{
  "encoder_arch": "vit",
  "model": "masked image model",
  "mask_ratio": 0.5,
  "encoder_norm": "layernorm_no_bias",
  "encoder_bias": "none",
  "encoder_expert_mlp_ratio": 1,
  "decoder_width": 192,
  "norm_pix_loss": false,
  "residual_init": "scaled_by_depth",
  "learning_rate": 0.016,
  "batch_size": 128
}
Rows from block 6 of the encoder of a small masked image model, named by matrix and row number. Rows with one number within an expert belong to one neuron, the router's apart. Each number is 500 + 40 x the weight over its row's rms, rounded and kept within 0 to 999. All counts start at 0. Numbers have three digits each.
Before each expert's rows are labels from the 100 images, of 14976, where the router gives the expert most weight on average: "place" is the part of the image that holds the peak. Only what is clearly more common there than usual is listed. The data: rendered landscapes of hills, water and sky. In brackets: how many of the 100.
# router: router (encoder.blocks.6.mlp.router.weight, 32x192, trained with AdamW), inputs 0-95
# up: expert up (encoder.blocks.6.mlp.up, 32x192x192), inputs 0-95
# down: expert down (encoder.blocks.6.mlp.down, 32x192x192, transposed), outputs 0-95

# expert 20
place: top left (43)
router.20:453542562474539538459539535483469459447460546460461548462568536523502499460486518555551537472501481542502456457478555533549547452456455539459555464526505546584544457546465474546508541458546552464546523459452468508457536530481548532534534453462463420589462494563520500500544539539446510540
up.0:470468502473466440479499552493568564474527462510470477596495516580498480453444447450512556496495531476570502542494547537512514479483463577425513524506449509475527476540550481479437530524526646472481512488455504486549534489534469493504428455542520484584442463539418586486567473526520460447
down.0:553493519493463611542442581463461488499575570561449517494515578515473440505441476451484539522539557495527559538509508592509524584539466533528523492495493408466507504480516529481564477485502472521530533448476512530541508455466467506497506503456485550513429510484442543515473462461479472519
up.1:463538525526584490509421483542465512486511520462453503526465525462484442484507503482470510480448653534449457516503500470483493534472556427506407435458515532491420508564506544543527495462454476527459462445483509496532568499477573501545487497538524495480490543535489540517550461454439534459
down.1:554545461577475491573585509541480512503499547474545387456498543507532520538496485524458536554461388462451508540478505462449511478454460470532493478466519543433555481483581481496496482487491491489515481555531502478486562432542559456512459515470485440571487487554503488471502563521481490505
up.2:486455563532462412493501496523481486562531499461409466515441537498503526512450517413480530537460554488475525489517417554528480447506407543465494445586528581474537491440528521514564458529494420397536564401543486467509480448490490494551484528474515493512513511499455515490477532469526522446
down.2:504503506485476476491471498533522454458492545489468480518464489517534521499510484483494525472476487499534561421534482451439490532509502497525471519511394530465485444542638486535476412556568497501468541486522478496560476433517459438558527532465546531553516430414506514442591502514511508541
up.3:498468495594452484507580446543567489529445521494470487587490475571498527468519482457423482471494525524474520509535490475481454519556441511523499452483556581475492525491493460479552476514484418419469527480499473514522483447449530529587512531568604474462535515484541485503542546560493453419
down.3:396610479484493518512547506470561465452515541522476458470486510465549528448523558451497495471524492484524511521475495457518488497522527467541502473528479560480490450420534464564477406483595483481507457503499470514533489473498487525516564521510550430404523479429487512461556498515509495524
up.4:543514550477479525500534463520371516521497568452470561514550527504524476443445523522474608476506503520471522576538471520525480504504480474503501473505539489456502524519569532494536504562523533500473440499471505520479560509456470485531521482510502470515498566483511508516534479498498573562
down.4:522482451477535467497506470443456500474436538490469535521521492498491488551443540488527557510586474576493490447476562538531500507462518483574549509375558468478547535547575470518501501536449532513486452551471458502541501524518429459458484504517441499571536524548461503442448495486506641514

# expert 0
place: bottom centre (47)
router.0:446542524480550535467555504453480454448445559462447521465550543558496547446487550535500507489532515544496452429449524545558558474453451554460542450510501510469548446541472455553468500509548519454557542454463470529453558476488533545560524452449500495550438459501523524469560545540480517541
up.0:552505606502508499434548504494474489489503498496537554495494401480497500453505551480489492515503543490496481509413584535484481477457547521495516538485490511494494530590490505480504511577454503428409541507509521556487478538457477399556532571531459484526500556560502613544512506419483436501
down.0:560585557426480535512522494516486481517484488456500536494592488530482494406486563466443466533523450501553508494415490463484515510543506533483515513525499454494463474451546471457437543560456593568511445485439438547522464512519529536484463538502501568500505474440397532512551564512526476450
up.1:451432485553530561535483518482555473511626544523488504572510516463489544509449489494506555522476508515510566374476495488562496465509507522480492582525540482529514524474453520506508542520540467466518458497516513523509558562491463484460484458524516481587433455430396504483495465499568447473
down.1:555541574497442520562478464530472503548517468512520539514515526524465531479425442493513460547596495555495529591483526575467493469500512482496459618482514467508530444478477484478449527491555496470495570472502527452527458500492430466424471502498502483568484358473477467480512442540477475547
up.2:547428522530528474499488507479509439513649538532501491515484462509519494550496489490513545483457432460506501552432524492504458487450498530432451441522468535449528488563524565423460507510454553499427457539525476458461471494552451484496548483561534508499529539385517503517449519509431496445
down.2:465499534422473492482465472462521465489472549587500502446533507531509570482468529514498486506465581437469454464581487491520465490479374479458443536522475509506573563532489480511500449505486582544461488537480545539520561539428498557518451499531475541442517527447527532504514586526501480427
up.3:454560511517498507495461490532433464585513406532496523508462475498578526489587588466527501505487530448540520525467486467488518513479544488505480591529549584491388543500466562521493505537550512428410597566510512457497487519469505556537460502523502508485492498496496476493479458479458462509
down.3:507511452431463473537517518442475450500567523460469506494565589502529486523548540529469493498460471525503431499480569445474499510534478570468477494458542482498512520543477437526514459519483539559545454498500523563487475484460440499468558536482511501476523492536448556457521518487567473465
up.4:496541459575431480526521474539499522521529487507504487558495510473480452549465474472469470597443493476495513522494503496512495475546603576502479510518500499520485510451525501443501476491462533550494527483475503497489503528520517502554504489545534481524487505531460462487437479464492533475
down.4:502467503550497536532456458506470481510536475515525486449500545503484504513505447449515503459518485492449559510459477449419525504458486446559589552475506493486504476444515524536543445495577510416465487538531508538591497467503481377561522508476576502517551537483502542503533558522473456475

# expert 8
place: middle left (39); bottom left (37)
router.8:443548549489542498487550477482472492463457553446442448473528551514440559441488559534451512536548546552487454452503496544560545486468440555475502453512481449438551449522467448554475467503556516450550542451445436531463551423516538546551475454454481521545456492484531516462551550507478533550
up.0:531430477472438473527530438423520488518477478535545531449566487456576540510463495479578514580526504488479428578537531528494519452532544487553604482547485538610492476471512546536429531501544477504525519493571501533507542548441539494489538509486527489593492550536543547511488440485473514494
down.0:453423498479548494601529572504489427524464462518488530406505539489580499564441456518544499535550550502476480446570489470477473474427517536506498462457495535459482514467469505495518565595451453484504493493509470454542562591484515490481512538520545466488498480524476403488519421477530547484
up.1:527503521526354491548521519507593504520530553517509501430549501431458462545523509533543476522461518454467498486392440518526517496502438501515499479491481521444467536402517494491405500574472433556493476481460487480543478543465512541547452468486528512534506543489535481498504547480486432486
down.1:483525533500507529491419441491461559472471466543497554532501488478518532520468522466547450499599490486505533536495575602473503519514560477477564486472567472540490539526486495503496485490453500480498534449480491469479449460566400494434477465483442543522476497480516526549474518515496479498
up.2:516549481516481457494518531548412470514488478366524515548498513516468443563540478469481488473487524477522474436561541445470493493545460477520514519536567512543499579454462487494513503425507452496478508478535433563518518513467533490549507497549431509448482560483462474516522444526445516529
down.2:570466593479541496488498554458612522459474502452518402494497489483500538522561453475505492472465545508576589558431564487524526551514521574547484427487508458487468482518484462515553553443510531420462489492473499476494519480476496477501527531507490519474504564542525525513527554475434468496
up.3:560551509458586511524491518473497562538429533431481486516528446535550495490501532504527489534521515441541469517455501514468506513552518429470507429465466500512553496448522487483519525514539536575477499501564474509450407541542516495491526586508436469430582471484499467538422513472542587519
down.3:494456491487506546524536503435505493478387471430474496414558515436529510516477533506576484527531443511475556482458518543501529525470453538461514455445479483498565570431433467518513489500485511579521434521476484523570413533494445472434555482538478451495535543421442473500474554520532534582
up.4:506549536546498501499496503429484473512546514541498510511454503467478486523463549463502568467530454456398519534427483531556508483545555516485462509504464500496487421505558459456524468480555435506560475547483457478516486433530526512468551499442455523501489455463495493522558385493429349512
down.4:537527506444536479478498534449479527546520477485460525467463520425460464562564537475515466527525519442522513514378463590494563469436546558455468483489497480546465491547528554455482496577498490510495534578477506552422501493482511532503490530514573553516460395492520494528516495437521518580

# expert 14
place: top centre (43)
router.14:454553502444547533437535505510454476453465565453457534460497548525447544461492561543502472456502529547504454480534508537539545439437452507465530445549482501535533451549553427546486535432551569478535527449440447539456534471462562544542558464457500553489456551449478526465550544533443577551
up.0:524491469508506469470466385477420475522472468483533492497575499567467521480448548473479498513504486469474490522588570482464469510532532418498531538525553547573491511578495455530612501430586460458529441506505492533464546449478477474484494489581461560474413474503498495459438532516489466504
down.0:483469461452442514456521524443517611502491527531533520474462474473408486554473510482563514546534436549465489503494475523562485526574493567543550583491504488461515511463482454519530515492489471513493502551471526450447508482522610502519504449513495569463458581455405521456431424504530548527
up.1:516469523472472479491484543426447496501472539522589478544561528452538464534540475510517554507419450520454420469523488456523546535466493432464468506475462544524505595377489578562607505501553489454524450553532508561502529553477456457519518522483600487518509518503472506456541523490480538490
down.1:546545489561469467438427470490477504535486574486494540455538530480436488480566527533515515448437553513487543498558554478507502484559488448516435532489484555454435528431442523450448456483567436573463525412579522509547402453376538465558535450530504519539523466528557459525512503486539512439
up.2:470516535506522490521467547551463522508490452496569502480590523501561486523410527522642479513453584442467475585496545494534500522502490560482564507489539395586474493469538492505450498436468514478493538460573477513527406571523519483461559550506500500521529475436488523496471522512407529496
down.2:512591493499549541495506499526533501541569535505484493465470589512492513550496540479496565526494556475526538458524418497492495522467452449443512479486511539429499494541477425456470543585491464487468506555510492480515503501535557535494482504450495522499462417593495498439501469471465484437
up.3:500418511475469510475499440470626515440498533422520491497503529565456533471553540527495563487494469521494527490411523530513496460522430503450524484506468581489486438529501440542452522411503545530450535533522462459460411449528499462433438529500510480561532536530464468555500502505528589447
down.3:495454494512516406486485487473481515444505439455489485455473512531521475505471566485536545497489456446566505505495472488474538486525458517506568551531562503538426491538446462513445440478514506501497451602552475439472433514473541460468483501441549489603487528493555493513529450452498499503
up.4:528509549509507472473460462480481515520519502500585498482418555376464604526538472464459557549470530489457504488514498454527486487560493580508422461451544452457546529526464491507483540543453559473511495493463546478517496500458484533462511497497434539392504540434541492515474422545516518512
down.4:557553495510555452477491521457460429531453528524459527501491591460524480425444571500476494448553469508549455451487515520500460532498477506472513485497499524465470572468530497553503483460558474427493495511499506453472550523489521510475511516529491506441476455512522557498531443511600519558

# expert 9
place: middle right (30); middle left (27)
router.9:455553515482544562470529462452477458453468537463448536443507545545484563445473542561536502520547544542559450456484549545545549465462439520470555456515535528475548449544474441543488527515546555477545547461475511521461551494435541553548517458449489559491467482509540499491541540539470486552
up.0:450504446513534604497487513577549504480548456506499467496428536442432498496499556434586561524484450508553488533471437514504488518552476562527499533470506511489520447471496499477481505524487483516505462508549468475504466549544466502483500478480450481515435478447520524534451463460533391439
down.0:503543503524494463549516500480424477495486545505533508464495478475541431524430446480493464479531488513458615476503540549526498496514586556547425495491482520508481516517535508476495547509517534547484520600496438508493545519413500548515478528507504491447520499523463477465485478503504633499
up.1:430505521483592524510391470519503503482529435479481492452531549501529438484504542515530495535472538464523507496489488568502525535439532561475537486450457439526461523493520573430516466483461554460470500464428527634471470537508445493433500497541525502438444498440434516476436505500484566504
down.1:498442520522499489474511462535495508514507585485505464509484453450518456441495524554472600451415549482476532556526468499520541486456489414565429464545479466453461536522535416503553604557527507512495484464441532518490503483520516520514538502505598502460532496515418503470508517507453544500
up.2:543525521455451553461509471446479506498484492505554485447466581484566511518570512474508473547575580493490458530511495489449574526552415472398510494536476523537533533566589519485539498494553508494500497475438538499369497481546514456455549475509569498547495542458489534480497516519452544516
down.2:532481524582434406491505426487482516574497539544482476471553559525485515516528499498555461448524497569494547553506530512491514519469506550492465462478549457481493445554426537525534497505430533488511486432508496571510549519463511495524457522487403416434483443496487451489490494506475493459
up.3:575472477481427531438534437463585529527529446534429492454486486563575441474518579486488516510460514483527431483474485498554497512476407533575563555536550477541456435384515519523461535484499516482491505439503528534491467472534461524429526491539482521580564480480510532489523493516491479506
down.3:546504490551509548463472483493573531525477499563552513536524484496474528430537447515475484486461520477530466504552513458498487526459385446524455476522496413534549508505468430475445488564498513507513532526510570518551410478458472491489553526478531446547566441494499451560523538586516496545
up.4:521505530606472486475524511501512495521449493555557512441524459621478418499477475430458474458474488476500409526434454481529479567433464551550498577484519499469486495412494549429474562554457540456543510500496510446488516533541493510493466473531522517582523460554539453521496534462508577480
down.4:511517531425472450489502453509537533496462488556449535541534443457447583495461462463492476511571518512538501570552441492483481440473443482504470528537488503501456466482476444435444545603580529565531527505452596480592463475510455515479503490569527472528564478479521471496478503496537558546